Rows from block 10, named by matrix and row number. Each number is 128 + 32 x the weight over its row's rms, rounded and kept within 0 to 255. All counts start at 0. After the name is the row's rms in percent of the matrix's.
# fc2: first MLP down (model.blocks.10.ff1.fc2.weight, 128x336), inputs 68-135
fc2.18 100 [120 119 103 106 146 177 171 213 160 126  64  95 105 113 122 140 150 151 138 130 115 119 161 136 146  87 145 147  91 142 174 133 146 126 148 127 156 193 208 118 135  86 127 120 136 146 138 159 117 145  59 136 141 101 151 146 124 109 150 111 121 115  79 137 114 167 134 125]
fc2.19 099 [123  89 174  95 102 134 177 163 164 121 170 123 104 150 118 159 123 108 144 156 169 138 159 126 139 117 179  66 126 102 148  88 168 124  91 166 167 162 154 102  56 107 143 127 100 123 147  96 134 146 123 153 129  68 192  88 154 112 115 127 124  92 126  56 194  98 134 122]
fc2.20 103 [ 90 130  88 171 116 161 136 121 123 110 174 142 143 122  70 174  96 204 147 141  99  91 102 168 125 131 108 169  77 193 116 145 140  88 163 115 160 133 163 161  71 145 108 129 165 136 111 106 171 158 128  80  69 137 132 113  81 145 106  88  50  93 197 132 153 144 174 144]
fc2.21 102 [ 49  81 167 126 122  79 167  67  96 113  86 112 119 149 128 161 138 115 108  81 114 116 113 170 100 126 125  90 116 142 102 156  82 115 104 182 139  77 124 143  91 109 131 118 165  75 175 124  88 143 119 124 106 110 106 173 108 112 161 113  91 141 121 153 143 146 137 115]
fc2.22 101 [121 134  93 164  96 143 122 115  75 134 143 160 135 159 130 152 132  98 162 160 107 124 131 188  84 177  82  83 104 122 108  89 136  74 131 114 152 127 125 142 132 161  93 135 157 185 151 117 120 152 110  84  73 101  80 140 107 147 160 139 152 123 132  98 127 143  70 150]
fc2.23 105 [ 93  87  93 175 149 121 137 111 177 139  71  78 174 141  98  89 153 122 158 105 152 159  94 127 126 129 133 197 200  99 154 196 151 140 118  72 125 140 153 102 150  70 140  59 215 169 129  93 136 125 105 155 125 144 150  63 154  73 143 140 106 106 102 110 110 134 191 142]
fc2.24 097 [171  78 141 147 163 151 147  71 121 180 124 134 124 139 157 132 121 124 140 115 128 134 114 112 113 112 129 152 122 135 102 120 130 169 130 148 142 163  78 156 186 177 111 145 181 152 130 224 128 118 102  85 134 141  68 137 129  99 156 114 144  74 136 129 134 119  92 128]
fc2.25 097 [107 121  95 143  87 128 105 108 148 116  60 158 162 129 127 110 212 153 104 164  99 129 124 165 150 116 146 153  83 111 168 127 101  86  57 121  76  88 128  65 140 182 119 172 126 117 107 139 136 101 133 128 141 131 101 130 127 146 102 141 172 102 102 143  94  73 152 181]
fc2.26 098 [158  85 152  93 102 192 116 131 138 117 148 131  86 155 145 168 102 145  72 120 122 155 188 181 105 135 144 139 157 143 181 141 114 140 106 124 149 125 165 108  98  92 183 156 129 160 138 131 102 128 159 143 138 131 124 144  69 141 114 125 147 125 148 141  61 186 120 180]
fc2.27 108 [106 108 134 163 151  97 117  99 135 116 109 160 103 156  89 122 154 110 141 119 119 124 126 138 119 159  53 114 174 150 133  90 155 134  41 134 109 105 100  75 122 195 192 121  96 116 136 170  77 144 124  69 197  74 126 137 185  64 164 115 111 160 169 140 149 147  82 115]
fc2.28 100 [117 155 141 170 123 168 146 130 161 104  80 186  71 128  55  75 159 134 173 112 126 158 135 124 135  86 155 146 150 188 127 181 197 151 136 100 190 118 140  96 186 122 184 123  87 127 150 153  73 115 101 105  81 126  92 109 117  80  84 121 141  80 103 139 145  99 164  92]
fc2.29 100 [157 125  87 147 126  56 130  94 115 137  91 118 138 124 153 124 145 139  97 164  98 100 125 109 129 181  86 123 128 125  79 158 128 137 153 107  87 141 133 141 132 160 141 135 195 112 174 132 125 149 127 154  89 145 153 118 125 112 116 136 184 122  94 141 162 126 149 136]
fc2.30 105 [109 137 123  85 126 100  98 158 117 101 112 120 102 212  92 132  82  92 133 149 144 126 113 159 191 123 155 129 115  99 128 105 154  93 125 119 132 129  87  99 108 123 129 108 115  85  57 144 159 119 203 136 137  73 124 136 140  70 120 133  93 113 149 108 129 101 108 103]
fc2.31 102 [ 70 103 197 106 123 154 147 173  89 170 143 151 142  95 131 118 126 149  74 118 142  50  63  81 151  97  70  72 115 147 174 140 157 150 146 176 159  70 125 165 114 139 152 115 114 145 147 119 125 164 166 151 125 106 176  53  95  97 124  84  83 123 136 141  80 142  99 108]
fc2.32 098 [141 137  79 106 165  97 114 161  95 150 181 124 131 143 135 106  79 151 152 106 149 187 151 151 113 155 145 150 118 159 144 147 131 152 106  96  88 137 121 156 113 127 172 135 169 161 142 160  77 109  76 135  76  61 135 104 123 160  95 154  87 156 196 153 114 130 110 143]
fc2.33 101 [179 174 103  80  98 140 114 156 106  85 105 121 146 128 132 104 113 146 114 143 102 115 124 149 134  91 183 123  69 135 126 100  80 141 138 106 130 126 114  88  93 115 119 161 142 154 134 104 160 142 123 137 163  74 106 107 144 172 122 181 115 117 124 128 163 109 134 157]
fc2.34 099 [ 81 130 138 119 128 134 199  70 106  77 121 181 134 134  57 126 155 167  66 135 142 153 118 135 154 115 139 117  82 142  95 113 192 179  99 119 115 151  86 160  93 121 104 133 103 129  89 206 119 146 163 154  97 121 207  70 166 102 103 156 152  49  99 156 116 137 137 121]
fc2.35 096 [ 98 145 128 102 141  71  92 128 119  81 111 129  78 123 172 146 101 143  95 107 117 177 132 149 161 107 140 155 105 101 137 163 110 167  70 150 150  91 130  94 150  98 132 139 146 126 132 157 179 135 119 186 129 111  77  92  84 166 112  77 132 144 175 159 165 117 152 185]
fc2.36 103 [118 177 124 129  80 124 116 138 134 117 109 100 131  83 171 136 127  74 134 170 118 109 142 144 133 126 184 108 122  93 168  43 127 158  87 109  61 170 169 121 111 106 141 132 112 144 108 192  92 191 194 108 111 169  46 105 198 134 159  89  81 167 170 110 102  88 171 150]
fc2.37 089 [134 169  81 176 105 118 155  87 104 123  92 122 129 129 141  97 143 111 163 109 109 156  99 132  79 165 135 139 135 110 128  90 158  73  91 158 132  99 137  98 109 116  50  57 137 133 111 122 109  91 167 126 107  95 113 117 135 155 159 128 169 184 122  81  99 153 101 109]
fc2.38 101 [162  78 100 113 111 118 168 126 123 117 111  92  85 110 109 119  94 137 129  85 136 135 163  93 104  99 141 147 141 133 138 102  78 190 133 143 111 119 185 133 150 141 161 116 170 134  72 142 171 191  95 119 133 132  79 152 125 162  99 155 140 116 127 100 121 137 122 166]
fc2.39 096 [144 187 134  88  83 124 165 109 120  96 184 136  83 198 152 128 118  58 129 140 105 139 121 121 156 117  88 152 126  70 107 156 169  84 182 131 148  91 101 104 175 124 113 164 144 155 120  71 149 101 127  68 164  88 145 173 153 131 131 127 171 135 176 119  94 183 146 145]
fc2.40 102 [ 64 158 126 100  78 170  96 122 109 113 150 111 135 102 124 126 109 129  88  79  75 158 145  53 103 135 104 161 152  60 179 180 157  72 112 111 146 102  88 110 106 104 153 120 166 106 176 125  63 118 100 100 151 131 167 158 126 146  37 115 168  99 100 133 161 103 115 137]
fc2.41 103 [142 139 166 152 149 105 122 163 157 176 124 138  94 158  95 117 154 124 138  75 155 114  91 133 110 136 126 146 159 117 191 118  86 151 169 154 107  88 107 139 114 172 123 122  93 167 134 161 117 115  99 144  80 171  23 162 129 104 146 149 131  96  70 125 162 121  93 130]
fc2.42 105 [192 107 124  82 136  95 167 128 152 106  85  97 125 134 135  86 230 121  90 146  90 133 158 132  94  85 197 145 198  99 132 113 156 192 126  94 119  93 127 113 121 106 116  98  82 104 190 142 130 102 149 137 113 159 128 148  82 116  98 166 147 158 142 104 116 135  77 149]
fc2.43 100 [150 132 156 136 125 128 118 158 111 129 160 114 124 148 137 134 107 125 119 150 178 103 150  92 183 189 121 182 169 120 168 122  89 160  94 169 141 112 150  95 123 155 121 104 108  61 118 191 145  89 167 126 172 165 168 135 115 110 114 152 150 120 160 100 152 133 134 124]
fc2.44 098 [144 103 157 127  76  53 164 116 153 148 187 124 176 103 149 154 134 106 110 152 159 124 100 100 144 194 159  83  82  89 127 131  97 140  74 163  97 130 111 164 208 120 112 183 133 155 144 121 107 165 147 139 116 138 114 103 147  90 138 169 145 135 134 190 125  64 129 164]
fc2.45 098 [ 57 115 143 143  95 145 109 155 148 175 116 131  52 156 160 171 137  52  82  81  59  67 115 155 122 113 119 207 162 131 130 107 123 136 128 125  78 165 117 103 187 106 116  68 144 138 164 160 121 124 131 169 183 136 115 112  97 123 138 112 108 139  85 125 127 163 105 204]
fc2.46 097 [169 146 112  97 117 100 104  81 133 131 166 117 124 108 124 155  99 139 170 150 107 104 168 126 116  32  82 179 126 131 124 212 111  87 118 108 129 104 137  85 149 143  94  96 122  82  97 146 154 168 149 167  50 126 123 106 124 114  91 141 105 134 149 105 162  97 101 156]
fc2.47 098 [123 194 112 114 151 124 165 105 154 116 103 139  72 151 117  90 137 140 135  97 185 211 144 129  78  96  72 143 106 102 110 112  99 156 220 149 127 135 180 116 121 123  85 137 139 138 148 157 189 151 105 206 131 120 143 115 168  99 176 125  93 104 102 131 206 179 110 150]
fc2.48 101 [137 139 125 122  99 189 155 119 149 129 123  69 124 131 173 105  83 148 124  92 126 106  90  82 174 101  73 117 106 124 106 147 115 149 144  93 226 139 156 159 154 131  91  83 155  92 139 120  84 126 153 150  87 144 121 118 180 140 156  97 116 141 155 138  90  79  75 148]
fc2.49 089 [ 64  82 133  38  66 109 156 128 127 157 109 101 135  94  89 153  67  92 139 126  95  79 163 140 121 171 119  81  83 126  80 145 145 143 134 100  99 111 104 109 128  97 198 106 160 173 148 167 135 121  85 118 150  84 134 138 117 172 129 166 144 100  98 136 109 156 136 160]
fc2.50 104 [150 118 158 132 117  75 156 118 139  71 124 101 161 145 107 130 152 103  74 100 145 143 128 154  91 109 154 137 127 128 151  95 117 165 133  77 201 108 155 122 163 146  67 120  70 178 129 121  98 151 138 166  74 108 123 135 116  99 153  73 103 124  99 119  78 171 156 146]
fc2.51 101 [144 118 154 138 126 107  54  83 113 130 101 112 138 112  84  96 212 101 140 109 112 110 143 130 155 134 146 129 105  92 110 143  49 115 111 146 111 125  77 129 175 149 128 176 182 132 106 133 123  93 162 130 161 122 104 163 116 125 155  65 127 111 118 164 148 203 148  67]
fc2.52 098 [112 137 122  90 112  97 141 116 165 118 198 138  89 166 182 180 132  99 138 131 106 121 135 125 133 120 145 196 125 119 122 148 148 144 111 136 173 127 157  87 173 149  96 200 137 126 168 108  60 159  91 141  85 105 145  22 119  76 115 124 114 148 116 111 148 139 109 121]
fc2.53 101 [124  96 141 145 131  96 100 111 109 126 161  97 163 191 171 112 157  96 143 140 134  85 183  95 144  89  99 195 100  91 169  82 135 159 111 192 137 131 129 153 134 166 151 138 107 172 148 134 118  97 137 171 128  86 166 115 107 126 109 135 166 125 122  86  56  88 163 169]
fc2.54 100 [173 124 110 147 113 121 145 141 160  55 185  76 127 139 136 128 137 123  85 103 109  98 117  79  87  99 137 170 134 107  83 142 130 133 134 179  91 135 151  84 113 133  54  74 137 120 118 113 128  59 132  87 114 169 146 168 145 192 121 125 113  87 120 158  84 176 111 103]
fc2.55 098 [ 89  97 106 117 150 107 187 108 158  89  81 115 112 145 114 132 119 141  55 129 122  71 165 124  97 119 146 115 145 117 137 105 185 120 128 108 153 116  97  87 105  98  80 108 107  96 152 189 111 175 115 147 146 131  75  99 207 127 173  94 132 119 190 135 146 136 189 104]
fc2.56 103 [146 193 118 154 131 117 150 175  80  84 118 106 154 174 151 112 119 225 146  89 127 183  73 162  88 151  94 166 175 133 127 130  59 102 113 153 101 132  61 123  79 109 128  84 161 148 181 136 130 125 143 139 148 133 135 179 135  95 167 146  58 172 139 126 138  84  57 192]
fc2.57 095 [119 217 148 118 140 212 134 139 132 130 144 129 132 179  87 132 105 132 138 120 114  86 116 109 105 157 128 117  88 134 128 117 133 124 145 130  96  58 160 152 129 180 138 182  73  77 144  70 131 140 200  96 173 150 178  93 129 132  85 137 117 124  42  97 135  96  95 120]
fc2.58 102 [ 94  85 162 177 107 186  86 159  97 113 127 135  66 124 103  69  79  87 161  97  74 134  92 122 129 133 128 150 137 126  84 157 155  93 139 117 122  99  85 150 134 150 146 160 103 153 111 141 111 110 118 188  74 156 176 154 101 146 118  97 125 102 139  86 136  76  62 144]
fc2.59 102 [ 92 143 126 126 202 178 167 162 137 122 139 114  98 129 178 103 122 142 116 141 112 194 104 114  74 138 121 212 116 201 138  70 119 148  87 170  80 111 116 156 115 112 124 107 131 150 121 177  81  90 123 178 163 177 149 144  89 151 146 117 110 119  82 133 110  94 101 119]
fc2.60 099 [114 115  85 115 138 141  69 118 174  91  92 152 141 155 135  58 126 112 122 144 135 131 136 100 139 113 154 122 185 154  91 142 181 114 147 101  85  97  88 127 183 134 146 106 115 138 178 116 161  79 125 117 109 146  90 167 115 170 152 105  75 112 132  65 115 172  60 122]
fc2.61 099 [122 101 116 129  79  97  75 153 151 154 186 129 125 134 170 170 175 151 120 121 115 138 158 142  90 141 114 151 140  87 161 150 182 127 109 117 152 125 140  47  81 121  98  94 112 117 141 133 136 109 164 133 127 116 130  81 179 105 246 145 101 146 131 116 172  93 172 108]
fc2.62 100 [167  89 144 131 111 108 111  82  77 124 132  52 144 122  83 127  90 140  59 100 119 136 104 155 128 154  95 123 105 132 115 141 105 123 117 107 119 136  83 142 102 161 120 154 121 129  85 148 138 143  97 152  73 172  96 197 171 130 139 157 126 147 140 128 178 159 127  85]
fc2.63 102 [124 155 162 115 162 102  92 110 123 198 134 162  91 165 143 141 113 123 163 148 194 125 102 150 116 159 167 115  83 192 178 115 161  87 143  88 114  92 143 135 145 119 139 133 133 193  62 156  75  98 130 113 134 123 118 121 179 129  99 115 178 106 111 185 139 184 128  89]
fc2.64 096 [116 180  79 178  99 163  90 178  98 154 105  85 145 106 139 140  66 134 178 139 101 141 143 129 179 136 136 103 121 139 149  96 102  91  90 175 117  81 117 135 122 195 157  69 137  97 138 147 127 117 106 158 117 144 133 161 125  90 171 168  99 152 123  90 123 142 142 155]
fc2.65 102 [175  89  86 142 101 129 137 125 136 154 155 115 178  77 152 160 121  93 145 161  94 139 149 126  94  80 109 150 136 100 157  97 118 116 123  80 108 108 121 142 100 127  76 158 152 122 135 113 157 121 114 128 158 186 179 133  93 126 174 200 136 189 125 161 107 120 114 124]
fc2.66 100 [171 154  96 140 123 105 148  99 115  80 121 109 122 145 101 148 109  62  81 120  90 135 165 136 122  97 124 126  71 144  97 153 120 143 151 122 150  90 152 113 132 162 108 166 112 110 184  78 149 158 167 117 148 120 135 180 183 127 123 168 114 126 148 170 148 163 178  82]
fc2.67 106 [137 150  88 135 120 143 138 144 113 129 154 108 104 138 183 119 139 116 147 109  74 119 135 114 182 155 154 147 135  81 127 196 152 168  99 105 109 128 126 117 120 149 182 125 151 119 148 198 129 167 130 134 153 138 149  82 144 156 181 127  84 142  65 146  97 118 112 132]
fc2.68 097 [159 119 111 167  90  72  83 163 110 145 123 129 155 163 156 136 116 128 136 190 173 149 109 129 121 112 183  79  88  82 124 180 144  92 123 112 137 146 125 152 104 141 127 124  84 179  77  64 175 129 138 113 134 131  75 130 127 175 179 135 121 157  98 152 138 123 113  98]
fc2.69 106 [195 108 165  91 172 138 144 122 103 119 147 130 190 118 160  88 147 197 191 153 146 117 125 122 151 121 119 149  83 181 125 131 130  98 126 142 162 130 110 165 124 149 159 115 134 141  85 142 134 125  97 164 111 175 126 143 170 155 107 174  55 105 144  96  67 151 141  88]
fc2.70 108 [ 77 153  98 102 148 170 192 167 104 122 151 133 125 173 139 114 142 123 158 146 135 201 141 140 177 150 173 138  85 102 187 117  78 119  93  48 128 118  76  95 147 117 106 120  97 155 157 120 138 115 113 135 122 201 132  35 151 100  87  80 113 144 122 123 138 104 119 170]
fc2.71 101 [128 123 164 131 131 132  80 107 129 172  93 122 117 190  95  68 144 148 173 122 144 144 135 122 152 103 113 173  90 115 108 163 155  44 172 160 137 159 124 163 115 142 155  84 103 166 113 123 130 150 153 174 128  56 154 128 111 187  81 112 112  98 142 161 114  97 113 143]
fc2.72 102 [ 90  58 147 124 215 158 184 138 162 127 187 105 121  92 117 126  88 140 113 111 153 203 110  92 153  67  83 122 152 103 152 104 112 139 134 114 166 139  94  66 115 132 110 113 147 189 147 104 181 144  95 132  97 179 111  89 141 106  92  85 111 117 157 129  72 157 120 104]
fc2.73 095 [186 148 125 165 122 126  84  99 115 178 138 118 114 161 111 169  62 112 114 148 118  84 144 118 125  80 125 146 101 120  90 131 141 162  69 116 108 136 116 104 120 131  91 152  67 151 141 109 157 127  90 143 153  76 140 139 152  78 141 129 185 145 148 180 122  62 121 204]
fc2.74 095 [145 115 142 130 179 183  91 147 104 163 143 157 157 196 112  77 145 118 113 185  92  64 127 139  83  76 108  67 114 117  71  66 121  89  69 146 152 124 137 182 150 163 114 102 167 154  97 112 144 142 119 145 109 122 135 158  82 140 122 107  76 178 113 186 108  92  92 165]
fc2.75 098 [124 128 119 152 168 114 157  90 107 114 130 146 145 115 204 115 124  90 140 170 135 140 165 129 119  51  79 126 176 101 101 151 148 200  96 116 182 150 140 117 152 179 158 109 155 140 163  90 121 178 180 138 104 121 117 133 150 107 127 126 139 166 115 149 156 130 125  98]
fc2.76 099 [ 70 138 123 180 140 108 185  62 120 174 103 136  91 119 104 138 144 104 125 165 143  79 126 119 126 114 144  89 150  94 149 118 122  91 130 108 160  95  59 120 139  91 141 218 122 127 149  86 130 122 121 118  76  88 135 102 168 119 165 103 138 121  93  80 156 124  89 126]
fc2.77 103 [171 118 115 100 159 120 108 119  45 116  82 137 140 134 168 137 130  75 101 168 131 140 123  98 157 181  92 116 144 136  95 159 146 104 124 141  93 133 162 160  51 119  87  84 153  84 151 178 119 100 137 103 151 134  90  91 175 129 143 103  49 127 137 189 119 154 113 159]
fc2.78 101 [129  74 103 154 137 117 169 142 126 126 158 194 138 139  80 194 131 161 112 207 162 117 134 117  79  96 154 134 132 128 122 123  95 109 167 176 131  91  62 177 129 103 133 125  75 104 135 116 130 135 132 166 126 143 132 142 177 152 134 114 168 133 152 125 138 145 162 149]
fc2.79 104 [111  69 141 173 149 148 158 185 166 143 125  97 195 191 141 117  88 185 152  93  98 119 104 122 166 176 172  92 134 126 138  83 113 124 185 149 193 217 145 130  83 133  95 118 143 101 122 125 130 121 157 121 136 123 136 131 139 113 102 157  96 129 134  53 140  87 113  96]
fc2.80 097 [170 180 140 100 125  82 191 118  66 142 122 116  90 126  77 132 164  93  75  91  83  80 130 111 150 137 115 103 185 125 135 155 139 112 142  86 127 186 123 133 113 109  97 127 149  95  58  95 147 112 102  90 104 185  85 136 100 108 111 128 185 162 170 137  75 160 169 151]
fc2.81 101 [142 153 110 134 153 146  82 165  86 161 151 154 179 179  96  48 136 162 164 174 142 167 101 132 122 178 113  46 145 101  97 138 167 133 224 186 126 137 175 171 110  96 158 111 104 188 110 127 109  80 141 172 109 135  97 121 102 162 147 108  90  81 122 133 141 121 124 142]
fc2.82 101 [110 160 192 150 173 113 129 137 150  88  96 172 127 104 111 133 128 131 138 123 124  99  69 143 150 130  92 137 195  94 144  77 172 179  97 202 135 100 110 164 145 180 118 115 107  39 123 122 157 123 152 132 160 143 114 141 120 177  88 167 117 145 176 133  56 185 135  99]
fc2.83 095 [124 106  96 143 121 100 148 202  89 115 152  74 168 166  88 111  97 116 129 109 103  85  99 100  94 151  81 164  83 125 144 120 130 162 131 130  83 112 110 151 120 106 135  88 112 142 112 135 134 102 120 126  87 163 137  76 147 101 149 162 131 109 131 107 115 101 111 136]
fc2.84 097 [146 133 111  93 100 111 121 152 124 126 208 149 118 141  37 114 134 162 108 126 127 154 170 121 151  84 223 112 111 133  54 163  98 139 130  69 125  94 172 164 136 133 125  82 147 159 144 135  97 150 164 102 119 137  74 126 105 125 114  72 150 115 172 110 119  98 101 104]
fc2.85 101 [122 122 146 159 103 149 108 158 143 104 105 125 115  89 130 150 150 105  88 137  85 131  52 159 142  89 119 154 102 102 113 107 115 147  89  97  98 107 123  97 134 179 163 161 170 172  45 104 134 139 121 158 108 166 130 120 126 108  67 118 194 170 127  74 127 114 192 143]
fc2.86 101 [111 143 148  78  97 110 150 146 180 118  45  60  89 137 142 181  95 105  58 146 120 164 166  95 125 133 142 126 119 162 128 116  98 135 126 123 147 171 122 122 134  69 122 146 149 163 126 117 131 117 143 140 143  98 158 190 113 139 143 160 129 167  82 166  95 212 130 114]
fc2.87 098 [150 115 129 130 129  95 186 153 152 121 149 147 182  92 146  92  93 131 114  74 158  72 101 112 163 125 179 149 152  94 149 139  96 135  88 115 130 107  89 132 118 116 179 108 168  82 135 174 128 145 127 152 144 167 117  56 123 184 171 141 129 110 142 152 134 145 134 142]
fc2.88 101 [120 153 108 105  72 131 122  84  65 124 105 156 167 154 119 127 132 104 111 177 159 171 160  72 126  96 123  72 195  90 175 162 132 135 131 125 143  86 140 104 101 126  99 161 135 138 107 109 186  94 138 143 182 136  79  86  99 157  88 108 162 138 201 122 132 183 158 160]
fc2.89 094 [129 102 124 146 103 157 198 151 158 153  87 141 124  96 133 153  94 105 184 154 162 161 108 127 178 136 129 174 122 128 157  58 181  64 139 137 113 182 170 138  70 165 170 154 155 173  74 133 165 155  96 125 119 142  61  98 150 131 157 152 138 158 149 108 130 121  96 102]
fc2.90 100 [131  88 157 174 104 115 130 101 122 122 108 218 110 100 112 120 159 116 120 114 125 122 155 119 157 101 108 121 123 119 122 101 119 105 132  95 115 160 107  89 126 145 181 129 119 145 154 147 157  92  83  45  96  48 141 142 167 117  97  86 125 103 136 141 136  87  89 123]
fc2.91 102 [104 150 178 152 153 133 130  98 161 169 127 116  85  98 106 138 150 163  99 157 125 102 193 128 119 155 118 138 152 151  80 175 122 112 151 162 141 134 141 121 135 152  77  72 163 145 121 201 104 147 120 131 142  75 142  78 106 123 138 162  87 132 130 109 126  91 133 165]
fc2.92 108 [135 108 146 137 127 175 114 120 140 165 160 127 141  93 125 172  89 110 106 140  76 108 120 131 141  88 132 160 130 136 191 155  64 190 145 149 135 102  90  89  87 101 137 125 127 204 153 142  61 124  60 112  74 155  78 110 120 131 116 127 118 121 152 174 116  96 116 127]
fc2.93 101 [140 123 138 148  98 112 146  74 101 137 159 132  81 159 156 162 173 173 151 153 109 140  96 183 177 102  62 114 134 119 142 143 179 106 104 133 112  96 108 152 106 117  97 166  83 162 139 133 112 118 136 117 162  57 139 120  85 113 105 135 125 152 143  71 101  54  93  87]
fc2.94 101 [124 166 165 116 130 114 136 113  49 169 149  61 143 124 124 151 171 131 148 129 134 130 120 131 146 102 132 135 119 102 145 144 132 172  57 188 138  97 123 152 112 157 112 129 123 156 136  30  88  77 159 147 127  74  25 136 187 117 116 105 136 112 182  78 142 127 147 119]
fc2.95 101 [117 137 184 128 216 143 160 135 152 108 157  95  78 184 142 123 137  78  70 100 135 105  84 131 133 155 159 153 113 197 124 141 110  89 114 157 141 157  98 135 117 145 132 136  99 150 152 132  46 119  69 120 172 119 130 100 119 171 135 118 192 170 147  74 106 184 131 113]
fc2.96 101 [145 167 146 151 120 130 144 112 156  57  86  56 153 142  93  95 192 159 162 103 101 164 111 156 205 143  97 126 108 127 105 130 167 144 114 152 167 115  70 111 111  91 114 137 171  97 165 197 148 140 127 151 138 160 171 116 116 123 192 113 197 197 104 153 119 169 152 130]
fc2.97 105 [144 169  64 137 217 149 147 118 112 130 114 146 145 105 152 102 117 115 153 114 178 136 171  85 113 160 145 131 125 147  94  72 153 165 133 130 185 168 111 124 134 143 163 169 163 145 119 131 163 115 117 169 137 153 146 137 223  70 180  92 108 212 136 138  68 118 124 136]
fc2.98 108 [123 129 117 197 145 139 115 110 163 176  94 120 166 166 118 117 125 134 110 128 155 112 110  90  60 193 118  93 132 117  72 181 132 125 193 151 120 109 211 102 100 113 149 157  99 159 190 124 205 121 102 183 115 137 106 106 158 120 169  94 103 117 193 129 103 120 124 126]
fc2.99 104 [137 182 109 143 166 104 121  89 155 146  82  95 139 183 166 143 144 170 100  85 106  86 115 105 160 127 118 133 123 104 106  88 106 127 137 164 125 141 141  95 111 106  41 131 114 122 174 134 115 199 133 139  95  75 134 162  77  78 126 154 147 125 164 123 134 136 104  98]
fc2.100 089 [133 164 178  78 152 138 120 166  80  39 114 127 158 151 168 117 149 121 144 196 180  84  81 165 117 108 105 117 159  85 100  71 150  91 185 184 162  82 114 183 198 112 138 114  57  94 121 124  57 125 142 118 143 113 117 159 150 159 156 150 164 120  74 114 106 127 166 108]
fc2.101 103 [109 177 128 132 120  98 121 156  86 111 128 169  71 164  82 108 124 131 107 124 130  77 110 164 166 130  80  78  98 100  82 101 134 143 153 159 108 125 136 156 185 129 123 188 154 143 130 126 118  79 149 107 101 100 120 124  86 115 137 124 145 196 155 141 151 147 124 123]
fc2.102 099 [164  90 132 102 165 117 178 126 142 129  85 162 118  93 122 157 104 129 153 144  78  64 150  48  67 129 145 151 133 109 114 104 137 122  79 136 119 143 122 101  70  92 118 138  83 113 146 177 166  86 152  88 117 100 106 173 127 104 114  72 124 149 137 120 166 206 102 114]
fc2.103 100 [149 103  46 193 175 115 140 188 121  82 121 151 131 173 196 144 119  68 151 110 133 111 174 102 130 118 163 111 186 187 148 220 116 127 128 123 186 157 155 129 162 107 124 146 121 115 159 151 126 185 125 109 107 104 105 144 164  69 194 146 155 180 148 123 107 121  91 157]
fc2.104 099 [ 68 112  65 174 109 133 114 224 112 142  90 108 115 150 158 139 144 168 130  78 141  99 134 115 125 141 143 133 176 122 144 215 129 154 171 135 107  92 110  69 128 104  58 137  82 122 199 101 178 175 175 136 118 130 157 177 114 160  88 146  69 163  91 113 131 165 132 104]
fc2.105 102 [152  85 120 118 115 187 116 103  89 105 103 116 110  86 121 117  95 141  89 128 176 147 135  97 114 128  78 157 139 157 158  64 141 107 161 148 194 177  81 111 116 106 105 105 133  89 136 179 125 149 166 121 215  38  78 144 164 136 117 132 184  84 174 132 150 134 116 122]
fc2.106 104 [106 107 110  89 170 151 142 163 112  89 143 119 189  73 166 150 108 147 139 151  78 108 112  94 168  86 130 166 150 145 118 129 122 123 180 147  85 135 125 170 147 110 112 157  87  94 136 133 174 131 104 101 186 124 133 137  52 144 148 129 130 149 140 185 135 107 117 183]
fc2.107 105 [107 141 126 158 168 165 113 129 110 162 144 105  78 120 113  94 111 174 126 106 154 165 163 137 115 156 161 106 163  95 102 124 168 167 173 120 108 149 139  96 153 179 144 139  71 112 154 120 145 118  97 116 108  53 128 171  67 152 132 149 198 115 132 161  95 111 149 100]
fc2.108 102 [177  96 146 135 132 122  75 160 150 126 129 174  79 118 140 126 147  79 154 113 128 134 107 109 178 118 111 159 157 119 139 123  92 122 130 131 174 127 163  92 158  90 124 127  96 161  87  84 106 141 103 128 131 124 120 120 128  87 102 179 160 110 144 121 113 118 179 113]
fc2.109 090 [ 82 138 110 113 158 177 151 153  75 164 118 135 143 133 134 124 130  89 167  64 140 158 131 119 111 107 171 134 162 146  79 147 173 148 137 149 143 160 123 145  89 159 100 103 150 148 144 138 144 117  93 153 167 103 127 197 106 185  83 122 159 122 144 161 154  89 112  73]
fc2.110 102 [ 69 110  92  99 111  84 135 125 118 125 114 140  95 111 128 143 120  98 107 119 109 143  99  84 109 138 113 153 147 117 111 175 108  74 115 140 165 197  89 118 139 132 112 121 102 109 143  98 130 161 173 150  82 110 132 161  86 141  92 140 103 163 126 117 112 122 177 182]
fc2.111 099 [148  79 142 116 113 121 138 129 126 118 108 114 108 109  81  97 136 127 122 135 106 168 118 146 107 100 129  85  85 113  83 107 163 160  92 203 151 108 103 114 141 100 116  86 126 158 174 115 119 169  38 142 138 133 142 222 146 138 135  99 203 165 145  86 115  75 102 146]
fc2.112 098 [114 111 174 111 121 144 114 145 141 115 156 137 146 138 128 108 138 160 118 173 121  89 119 157 135 170 141 164 122 136  55 146 127 130 101 177 148 136 135 112 145 115 171  69 134 153 139 142 160 160 140 106  56 130 109 101 136 131  91  78 125 152  42 165 116 140  97  68]
fc2.113 100 [128 116 153 117 143 175 131  68 152 123 120 101 146 113 137  82 182 149 145 112 126 117 126 185 128 156  90  94 131 149  83 206 197 110 181  91 162 186 161 174 122 145 131 154  85 166 117 100 127 126 121  69 119 132 137 127  17 139 118 126 106 159 197 112 137 155 111 131]
fc2.114 102 [ 44  89 100 115 155 188 153 162 112 156 191 100  97 117 175 138 132 114  88 147 123 112 189  97 177 104 133  90 147 136 174 119 116 103  90 128 103 131 185 149 176 102  60 176 133  89 154 133  97 135 121 130 143 134 173 156  75 169 148 185 132 129 158  67  88 130 122 172]
fc2.115 104 [147 145 105  63 115 155  89  78 150 162 127 130  92 110 101 102  89 155 163 173 155 138  77 108 153 151 161 108 155 101 129 110 129 129 100 148 152  87  93 153 112 144  95 133 112 196  57 152 171  87 126  96 143 105 164 108  67 141 151 164 133  61 114 206 142 107  53 171]
fc2.116 113 [130 162 117  96 114 127 154 161 134 119 107 124 157 100 115 143  70 150  98 192 128 113  70 108  86 153 101 174 108 109 100 119 123  85 110 157  92  46 144 144  65 242  82 124 132 122 145 124 156 133 129 107  93 124 103  77 119 108 182 118 172 100 150 136 156 147 142 178]
fc2.117 095 [128  80 129  74 140 138 144 166  96 150 100 127 104 111  78 132  66 120 115 113 143  92  76 151 125 104 128 171 168 128 124 142 130  93 111 179 174 112 134 104 106 115 160 108 139 202 109 117 138 154 160 143 165 187 102 146 212 120 120 179 176 143  82 117  93 143 168  98]